A small multi-label image tagger, trained from scratch: 22.2 epochs.
Rows from block 2 of a small multi-label image tagger, named by matrix and row number. Rows with one number belong to one neuron. Each number is 128 + 32 x the weight over its row's rms, rounded and kept within 0 to 255. All counts start at 0.
After each neuron's rows are labels from the 100 images, of 14976, where the neuron reaches its highest value: "top examples" is what is common among them. Only what is clearly more common there than usual is listed. The data: drawn branching plants. In brackets: how many of the 100.
# fc1: MLP up (model.blocks.2.mlp.fc1.weight, 1536x384), inputs 256-383
# fc2: MLP down (model.blocks.2.mlp.fc2.weight, 384x1536, transposed), outputs 256-383

fc1.308 [182 132 125 129  88 157 126 126 151 113 113 104 139 142 139 129 146  67 145  99 146 144 144 116 158  88  95 130 121 174 133 134 171 127 133 138 128 129 117 130  93 170 118 100 127 147 130 193 142 124  61 131 156 141 134 141 144 141 114 132 150 119 128  98 102 108 132  48 129 129 137 136 130  99 132  88 128 117 121  99 130 133 116 134 130 139 107 151  32 135 102  80 198 100 128 129 245 126 218  80 166 133 137 131 106 140 160 125 133 125 128 150 131 155 139 120 145  96 166 124 110 152 117 151 133 111  65 195]
fc2.308 [133 125 143 134 104 130 228 175 117 117 147 123 119 156 113 255 128 110 120  99 193 132 139 138 124 130 120 141 115 148 150 175   0 141 123 122 190 126 145 126  77 126 125 113 131 151 130 133 107 113  94 118  56 126  76 132 137 143 124 109 127 142  92 119 109 124 123 133 129 126 133 137 128 137 126 140 135 129 135 130 129 134 139  37 119 148 134 114 136 130 129 112 125 140 121 126  75 144 127 136 125 112 136 126 129 124 105 126 122 124 141 110 127  79 143  61 123 144 130 113 120 121 107 136 136 122 127 115]
top examples: wide (59); red berries (50)

fc1.279 [131 116 135 127 105 122 126 154  89 108 113 128  93  88 113 129 110 101 255 113 146 117 153 132 125  97 124 129 141 187 112 125 130 159  24 127 136 137 111 142 114 188 122 160  93 132 104 134 129 121 132 119 131  34 116 108 132 128 128  83 134 147 131 125 135 124 132 115 127 114 130 120  55 135 128 183 113 108 118 128 158 129  96 128 157 114 126 133 123 129 132 133 117 128 129 138 144 130 146 121 123 106   0 104 142 107 125 115 116  96  77 163 123 124 139 124 126 117 142 164 101 132 111 117 137 145 145 110]
fc2.279 [124 173 146 124 108 125 104 159 136 152 124 126 155 143 186 154 195 110 125 137 177 135 190 110 151  78 128 123 117 127 178 149 150 112 125 242 108 115 117 135 133 128 138 151 121 127 118  69 167 103 171 132 140 164 129 127 126  98 114 143 110 130 129 117 130 105 144 164 133 121 166 137 134 135 139 135 118  86 148 125 129 192 132 133 132 140 112 133 129 126 105 192  28 125 148  94 109 121 127 153 112 147 117 138 131 111 158 158 123 123 127 129 144 132 151 148 133 158 155 138 128 104 127 108 134 130 134 107]
top examples: drooping (47); bare (46)

fc1.723 [134  70 164 149  50  79 146 139 115 181 133  60  62  93 126 208  24 123 112 139 142 132 138  10 130 183 115 245 114  52 134 125 135 160 139 148 116 108 100 111 105 196 120 130 130  93 142 215 111 110 121 108 123 131 125 148 113 132  63 125 122 123 105 128 117 130 108 101 155 111 128  92 139 147 168 116 127  97 125 117 141 124 111  98 113 128 127 119 135 173 111 136 131 175 149 131 109 234  98 103 141 157  59 114 114 214 125 134 129 154  47 133 116 143 123 122 106 130 113 193 146 161 108 159 166 130 125 214]
fc2.723 [130 144 119 127 102 128 111 133 135 129 111 138 121 185 147 121 125 125 114 123 121  80 174 130 134 150 228 164  97 160  78 126 136 152 131 124 127 119 124 131 128 124 126 117 121  45 119 127  98 128 116 134 186 163 169  91 117 128 131 174 128 171 133  84 121 123 172 136  91 115 106 121  36 113 118 141 127 138 149 127 148 133 156 123 145 111 132 127 116 150 119 125 124 131 129 141 105 140 131 125 157 136 120 153 117 145 201 123 137 133 151 163 129 112 127 135  81 124 161 128 125 140  59 131 140  70 156 157]
top examples: wide (98); two-way forks (88); bare (38)

fc1.161 [ 96   0 126 168  94 174 157 139 126 111 120 145 130  74 133 134 130 135 126 161 126 132 128 116 128 120 117 159 166 130 140  91  83 141 116 136 126 128  49  93 125 153  89 112 129 175 102 125 149  48 136 127 128 111 118 127 144   0 127 129 145  93 145 125 127 140 141  99 115 170 113 134 114 159  86 118 135 129 122 124 112  99 129 121 112 103 130 157 123 100 126 108 111 126 137 127 129 105 134 146   7 138 137 107 128 159 143 165 115 114 128   0 129 126 121 130 126 105 134 147 141 139 127 116 130 142 141 132]
fc2.161 [153 129 125 124 163 125 145 114 103 142 117 111 122 127 136 101 132 139 238  83 124 155 137 134 129 135 127 123 128 111 126 118 143 107 165 186 129 127 250 156 114 144  83 124 115 125 167 140 171 120 115 146  81 169 193 111 100 129 134 134 128 132 110 129 145  96 117 148 160 124 146 128 128   0 105 119 110 129 107 117 139 135  77  98 133 122 125 130 142 104 137 174 140 127 123 124 132 163 122 132 150 121 144 145 132  48 125 111 129 129 133 129 127 145  98 125 142 132  49 130 107 148 119 120 100 142  91 127]
top examples: wide (51); pink blossoms (36)

fc1.495 [119 130 130 110 115 120  94 128 139 101 104 136 141 129 138 142 116 126 129 129 133 141 136 153 147 116 148 136 134 143 132 154 124 127 135 104 141 125 131 114 129 127 117  34 130 139 148 111 129 153 129  59 128 140 128  46 153 121 140 143 191 148 255 126 134 129 151  81 128 127 129 100 112 122 122 128 103 129 115 124 101 121 122 126 113 145 130 126 125 131 124 147 129 123  69 127 123 127 117 119 120 130 144 221 127  74 147 148 116 130 113 137  96 125 123 135 124 117 132 130 154 125 114 153 165 105 135 133]
fc2.495 [ 88 114 123 151 117  35 130 130 147 105 110 125 135 129 121 150 127 236 139 121 128   0 108 126 143 124 125  89 134 119 135 138 121 121 127  85 128 140 102 137 132 103 120 107 140 128 123 140 125 186 147 147 136 122 136 144 129 151 123 134 125 125 148  90 169  91 147 120 128   0 128 140 155 110 120  89 139 128 136 143 133 129 126 127 118 156 132 115 137 228 114 141 113 146 130 129 141  77 137 135  97 128  30 177  95 160 181 134 104 135 119 141 146 122 128 126 125 131 134 155 128 122 176  99 111 114 148 150]
top examples: drooping (58); red berries (36)

fc1.590 [140 140 101 146 126 184 170 124 105 133 165 113 144 139 150 144 120 128 114 130 116  86 113 150 161 127 127 124 120 131 174 107 172 132 132 114 130 124 155 103 140 127  57 127 110 129 132 126 136 128 138 120 150 121 132 108 127 158 118 140 136 133 129 118 146 100 114 118 142 129 114  84 123 124 178 129 136 129 125  84 136 168 106 129 111 255 115 121 102 144 136 154 135 119 132  77 105 137 178 127 130 129 102 123 117 120  98 130 144 129 119 178 163 136 134 112 111 169 139 153 134 117 145 130  89 111 110 142]
fc2.590 [107 134 128  89 118 165 143 119 130 132 132 128 124 123 136 129 141 133 141 117 124 128 124 134 141 128 136 143 155 126 140  76 124 130  98 113 116 136 129 191 123 128 124 105 134 131 107 150 111 127 139  67 114 126 118 131 122 158 109 132 129 128 123 115 130 132  44  63 132 111 123 121 103 102 139 212 104 179 115 167 137 127 126 131 148 135 143 127 167 122 129 136 160   0 150 133  98 148 146 134 249 153 181 134  99 112 136 128 116 159 130 139 130 153 129 130 152 126 132 156 124 130 118 126   0 127 129 137]
top examples: wide (67)

fc1.641 [129 127 119 114  83 156 132 138  63 116 133 214 143 127 108 132 150 125 139 122 142 116 151 137 138 122 154 145  97 164 206 113 135 131 147 132 125 126 125 115 113 173  52 155 255 101 127 114 144 165  87 129 133 166 201 126 152 112 127 135 185 113 129 123 120 112 119 131 129 122 171 104 130 136 119 130 138 142  91 128 145 120  43 145 157  93 128 125 124 130 122  92 122 111 104 131 136 124 124 157 128 116 202  94 150 138 120 150 136 138 123 158 120 105  74 135 158 142 100 129  98 157 170 120 138 185 175 140]
fc2.641 [119 106 151 150 139 130 110 113 107 173 131 126 123   0 134  72 118 138 127 103 138 133 121 102 135 119 101 119 126 125 160 173 130 116 122 110 123 178 130 121 120 128 118 144 134 152 128 139 143 132 128 145 157  88 123 118 127 133 176 130 119 192 134  96  96 119 134 128 139  95 166 120 110 133 179 127 156 111  85  98 116 142 127 117 114 142 142 158 112 119 136 131 114 172 140  58 138 141 148 135 109 101 138 160 116 125 231 160 126  93 108 108 129 139  98 160 133 133 137 129 134 108 255 126 143 137 128 122]
top examples: drooping (63); white flowers (36)

fc1.499 [144 118 152  91 156 126 147 138 126 138 190 149 255 103 147  71  54 100 158 126 135 129 130 130  84 126 134 124 171 109 116 121 129 125 105 135 169 121 127  20 114 174 118 135  83  97 122  48 147 173 143 227 115 119 128 125 107 118 136  85 211 162 146 128 140 118 127 135 169 134 123 112 108 156 143 125 143 127 128 127 127   0 125 157  86 131 128 113 151 126 153 125 147  85 126 129 152 131 126 153 115 108 109 117 105 112 176 119 103 128  98 148 181  96 106 178 129 159 127 144 122 114  79 134 128 159 132  93]
fc2.499 [130 122 126 121 128  91 129 123   0 173 116 100 122 150 113 159 128 144 149 111 126 131 124  36 123 100 168  42 127 138 158 132 129 128 108 125 132 105 139 122 107 113 128 157 108 126 112 109 121 114 146 110  92 151 111 147 124 148 134 163 155 126  94 182 178  98 131 183 134 130 132 126 137 128 140 130 128 130 122 106 153 115 140 136 151 102 131 165 130  86 121  97 127 144 144  99 142 116  69 119 139  82 103 137  73  76 143 129 132  33 168 184 195 132 135 129 130 117 191  71 136 120  70 119 147 193 128  66]
top examples: drooping (41)

fc1.674 [130 129 106  83 132 134 130 153 105  91 120 162 106 177 156 150 125 139 140 160 123 134 141 128 131 143 141 162 101 112  84  69 113 158  93  45 141 104 146 112 123 126 106 129 131 146 129 119 130 177 144 122 124 123 153 140 119  21 138   0 115 134 110 115 169 170 150 237 156 127  96 131 143 134 122 241 117 119 124 161 126 141 120 134 106 155 119 129  98 132 136 130 131 120 111 146 145 146 106 128 135 129 171 129 125 120 129 103 129 124 120 135 129 107 130 128 132 177 142 104 135 127 128 144 113 136 152 129]
fc2.674 [128 145 159 134 126 124  74 194 135 135 110 117 172 143 169 138 117 130 121 169 141 122 144 154 142 127 147 169 135 125  90 115 128 226 203 219 143 129 122 139 124 104 134 106 142 118 141 128 148 133 106 114 133 162 133 221 127 136 140 137 128 132 115  79 125 128 125  66 155 120 127 127 126 186 117 137 151 164 136 147 146 107 152 116 132  84 120 127 105 153 128 206 129 150 135 130 166 140 133 110 122 127 130 133 146  83 135 152 111 129 126 133 135 120 142 139 128 139 125 138 137  76 128 138 126 150 133 134]
top examples: wide (38)

fc1.428 [152 184 120 136 140 122 141 129 159 114 128 131 135 113 112 127 142  87  89 160 126 114 202 111 127 124 135 131 116 142 176 133 118 138 120 131  93 127 142 187 123 152 120 122 132 134 109 125   0 134 123 121 123 109 135 126 140 130 125 133 119 130 110 130 121 119 127 118  35 118 130 158 129 156 152 128 119 136  83 111 126 120 128 157 132 103 150 126 128 133 167 106 114 114 197  98  86 158 123 126  90 124 200 166 132 123 126 136 123 127 110 150 150 122 165 114 118  98 114 127 119 124 169 125 157  66 102 134]
fc2.428 [143 116 117 135 155  79 126  33 127 150 127 127 164 131 130 164 126 119  90 105 146 129 130 127 140 144 131 138 124 143 129 105 133 162 151 120 111 118 129 121 127 151 165 122 126  87 158 119 135 123 123 137 128 143 128 127 101 131 102 112 128 131 139 127  93 120 152 143 124 124 149 132 115 156 107 127 141 130 134 110 139  91 111 130 136 143 140 126 154 121 137 138 168 114 120 143 126 133 132 118 130  99 216  80 143 153 124 141 141 101 143 138 138  97 141 146 129 104 160 111 124 104 130 123 134 128  96 118]
top examples: wide (37); autumn leaves (36)

fc1.353 [ 70 133 125 129 118 126 150 158 147 142 107 168 140 119 132 139 112 148 146 151 123 124 143 124 132 135 138 108  97 131 131 135 137 129 110 116 104 132 141 155 122 141 121 137 128 108 147 143 102  97 108 113 125 126 154 120 127  86 136 167  20 104 131 172 120 135  52 128 111  46 113 141 114 116 104 139 142 126 128 141 150 160 130 131 127  99 159 123 145 105 141 141 153 127 126 123 132 134 128 255 126 122 146 116 131 160 122 136 144 127 128 129 131 143 135 124 166 120 139 114 118 117 109 129 123   0   0 123]
fc2.353 [130 114 156 160 114 127 130 147 129 128 105 119 196 127 133 133 122 123 139 115 132 120 125 133 128 128 115 130 131 126 155 141  64 120 151 121  82 111 104 123 128 124 122 105 133  95 149 130 119 113 139 134 135 130 110  70 134 197 130 159 121 155 139 124 159 106 146 154 117 146 112 129 128 116 176  80 130 123  90 143 106 126 123  76 140 124 195 154 138 108  95 119 124 124 153 162 133 124 131 126 127 134 113 109 136 108 103 119 175 136 105 130 131 141 145 147 188 119 139 138 131 162 148 133 128  96 167 137]
top examples: wide (73); autumn leaves (51)

fc1.338 [122 130 124 130 131 125 134 131 118 157 128 116  98 131 128 128 131 128 130 124 138 120 129 117 113 196 121 128 129 135 115 128 138 135 132 119 127 142 144 255 141 120 103 120 132 126 121 140  83 141 115 141 150 132 164 135 143 141 154 111 132 142 107 133 105 128 133  85 129 110 153 141  77 129 125 129 143 125 140 121 110 101 137 105 120 172 130 119  90 135 122 136 189 128  94 129 152 127 118 126 128  88 126 132 109 120  68 124 102 126 103  74 130 134 125 125 140 127 160 137  91 106 167 111 161 115 104 127]
fc2.338 [123 124 118 121 121 175 117 115 116 128 137 123 135 124 131 127 150 132 120 154 135 119 129 128 125 128 131 119  83 124 138 163 133 135 148 107 127 156 151 129 160 131 165 143 114 152  88 130 213 219 166 147 123 141 130 126 124 159 237 127 128 128 128 170 128 145 122 132 120 118 151 140 141 134 124 124 133  73 165 142 145 126 131 125 133 118 104 164 125 121 136 130 120 191 146 103 114 154 128 163 125 130 136 123 127 130 149 129 123 140 147 120   0 122 106 159 123 147 149 102 160 116 103 118  78 127 155 109]
top examples: drooping (56); autumn leaves (54); green leaves (43)